config.toml
encoder_head_dim = 32
text_encoder_causal = true
text_encoder_fused_qkv = true
Rows from block 5 of the image encoder of a small contrastive image-text model, named by matrix and row number. Rows with one number within an expert belong to one neuron, the router's apart. Each number is 128 + 24 x the weight over its row's rms, rounded and kept within 0 to 255. All counts start at 0. Numbers have three digits each. After the name is the row's rms in percent of the matrix's.
After each expert's rows are labels from the 100 images, of 14848, where the router gives the expert most weight on average: "strongest on" is what is common among them. Only what is clearly more common there than usual is listed. The data: numbers of one to four digits printed on busy colour backdrops.
# router: router (encoder.blocks.5.mlp.router.weight, 8x128, trained with AdamW), inputs 64-127
# up: expert up (encoder.blocks.5.mlp.up, 8x64x128), inputs 64-127
# down: expert down (encoder.blocks.5.mlp.down, 8x128x64, transposed), outputs 64-127

# expert 1
router.1 126:116139091163164122133124114133107161118118114137172113152103127092099113170161093153081166169102159079122161130142187128106138144127110110096114129105112146115150095151131111082146159143154169
up.5 089:115132098117164127106107111074125117119119140136107109114113070128137127125136141179119103150156176110121121122150141074205130133115123131177165119155157132129131136088163092173118147118137139
down.5 094:146129158106087131088142113126115081124127178138143116147132122125118124139159158120143127096113154094112165136140156120110114092136159148149143124186107112127123149105092107135156107112128133
strongest on: blue ink

# expert 7
router.7 110:147091108148112152132172130084088122161111105145116122160162112130133101150126139141150147131072185132081144111098115138108120115111145127116104121140122115143123165148117148104131105165127148
up.5 070:145138093150078138099111131158136118158095170133183132098101154148108123178123077156113131152100132099123127113106121135141076064088137150148168148133167120087093139137174154095156152136116140
down.5 091:134139132105141130089153137078101109164178093126145133177128146151131130151113167148163162185155102150146147125121107136133136090105106136101130102139108102141106126152187112127111134096113107
strongest on: length: one; last digit: 2; first digit: 2

# expert 4
router.4 083:146110152095125097154087128115151099120112092129148102143104157139133142180104174093141119113146140112133080160131122139164157139118135114111121153098153135122158106095134119141148131122132163
up.5 104:128099154147091113108154147093142133137118134111114146142147154136155124103117126114093156130168147146149122094124101145108145118132125111083155133101109137115134129139179132114143163143101148
down.5 095:124112103113136150129124118164154144138140124120146173137182111150104134126117098119107110132143142148099132105147136198168098097162106101105102157140152173130181098067114118158178125098149142
strongest on: on a plate; length: four

# expert 5
router.5 095:153166156100128155124157151155129143096181143130150174114121128126141104111123091126120101164129109101150104113117110126141129097145125138168170141133085186110110176163106119129107143127133092
up.5 108:082163152112144124169137114138166101149122128154130085125100116160157142127123136141142120106108127162161140123109166169138133093092116105166079082127127105190093134125114092097115148148131148
down.5 125:132139179063106097143129114132160112170147159116125111112084118097134127111062135104141175119131147160153160136137166117108159091122099114124072106155153107149155115117144144124161119154131161
strongest on: on a plate; grey ink

# expert 2
router.2 095:127162140111098098185103144125143145134145091119098060116144145134141116131126161111162155096124148129096131111106126128128147149114092101103134092124150104111136106091120114148116153157163137
up.5 092:085126142115150121151150115103100133132101110109127078108105167143176130118124131132108140151102088161149114123129132191132100095099094170144151104103170148125136132116130129146152118099112096
down.5 089:116135134084101124113130144138131159101132133114128149128158119106107135136111110134136119125114181115146132135142121150149118155138102157189147089151105164145119116144150144142113124124116148
strongest on: length: one; on a plate; first digit: 2; last digit: 2

# expert 3
router.3 080:107152108119137096147126117111096097146154117070100125132125186114133097134152169095128142125115170115097098128137111078140154172097117120092120145102121138103141150123112144168144150135154120
up.5 099:135149157128114073104125143136148082126125143162103121159135114084121139108133136133143174141143136107109128136120117162110143119154172144152126140151120151161095127080136109154072126123170112
down.5 097:135101100103090114103114145144141134119139158060121135126123134132177161143135102149119108135157098139159164102171129123098127151162093139136118126144133120134104098130124106114130108172114178
strongest on: length: four; grey ink

# expert 0
router.0 115:136098118091128145150176166108175134171113195154118116099119087111169117091096131105097103137142144167181135097118090129133135132128130144139183139154087098145127101087129152147161096126138121
up.5 091:133111148065110102107154094110104142128100100065091118132112104106155133153134163144125129139169102095110145115150130142166137132131145101177128133105151117158099150137156128120155099150123106
down.5 100:120107130135135118144124142115087063110147119108117137098136124096162154104158105104109144083138109133105160139116168085128153150174099120100105137093115062114133122129120111121121110145136121
strongest on: on a plate; grey ink

# expert 6
router.6 086:111136165121119131114149138092114121103139130092118146131148087110188099115117110119127151147081101108141124156118100161164108123173116141122112123160151153108102126107180137130150122167159100
up.5 095:140179147131136105143097148123108092138136114118137161110084121137102112161123180143142128084121082134143153115128132107125154124145096167102119125112122103073151169120140134126155124122114117
down.5 090:150103113124132109115139156108106110118134143139109097131146124114124129120124089186114141135106169119146121137113106090154137119101140108081137092105082125151160095159136094104135124091095104
strongest on: length: four; the digit 4; first digit: 4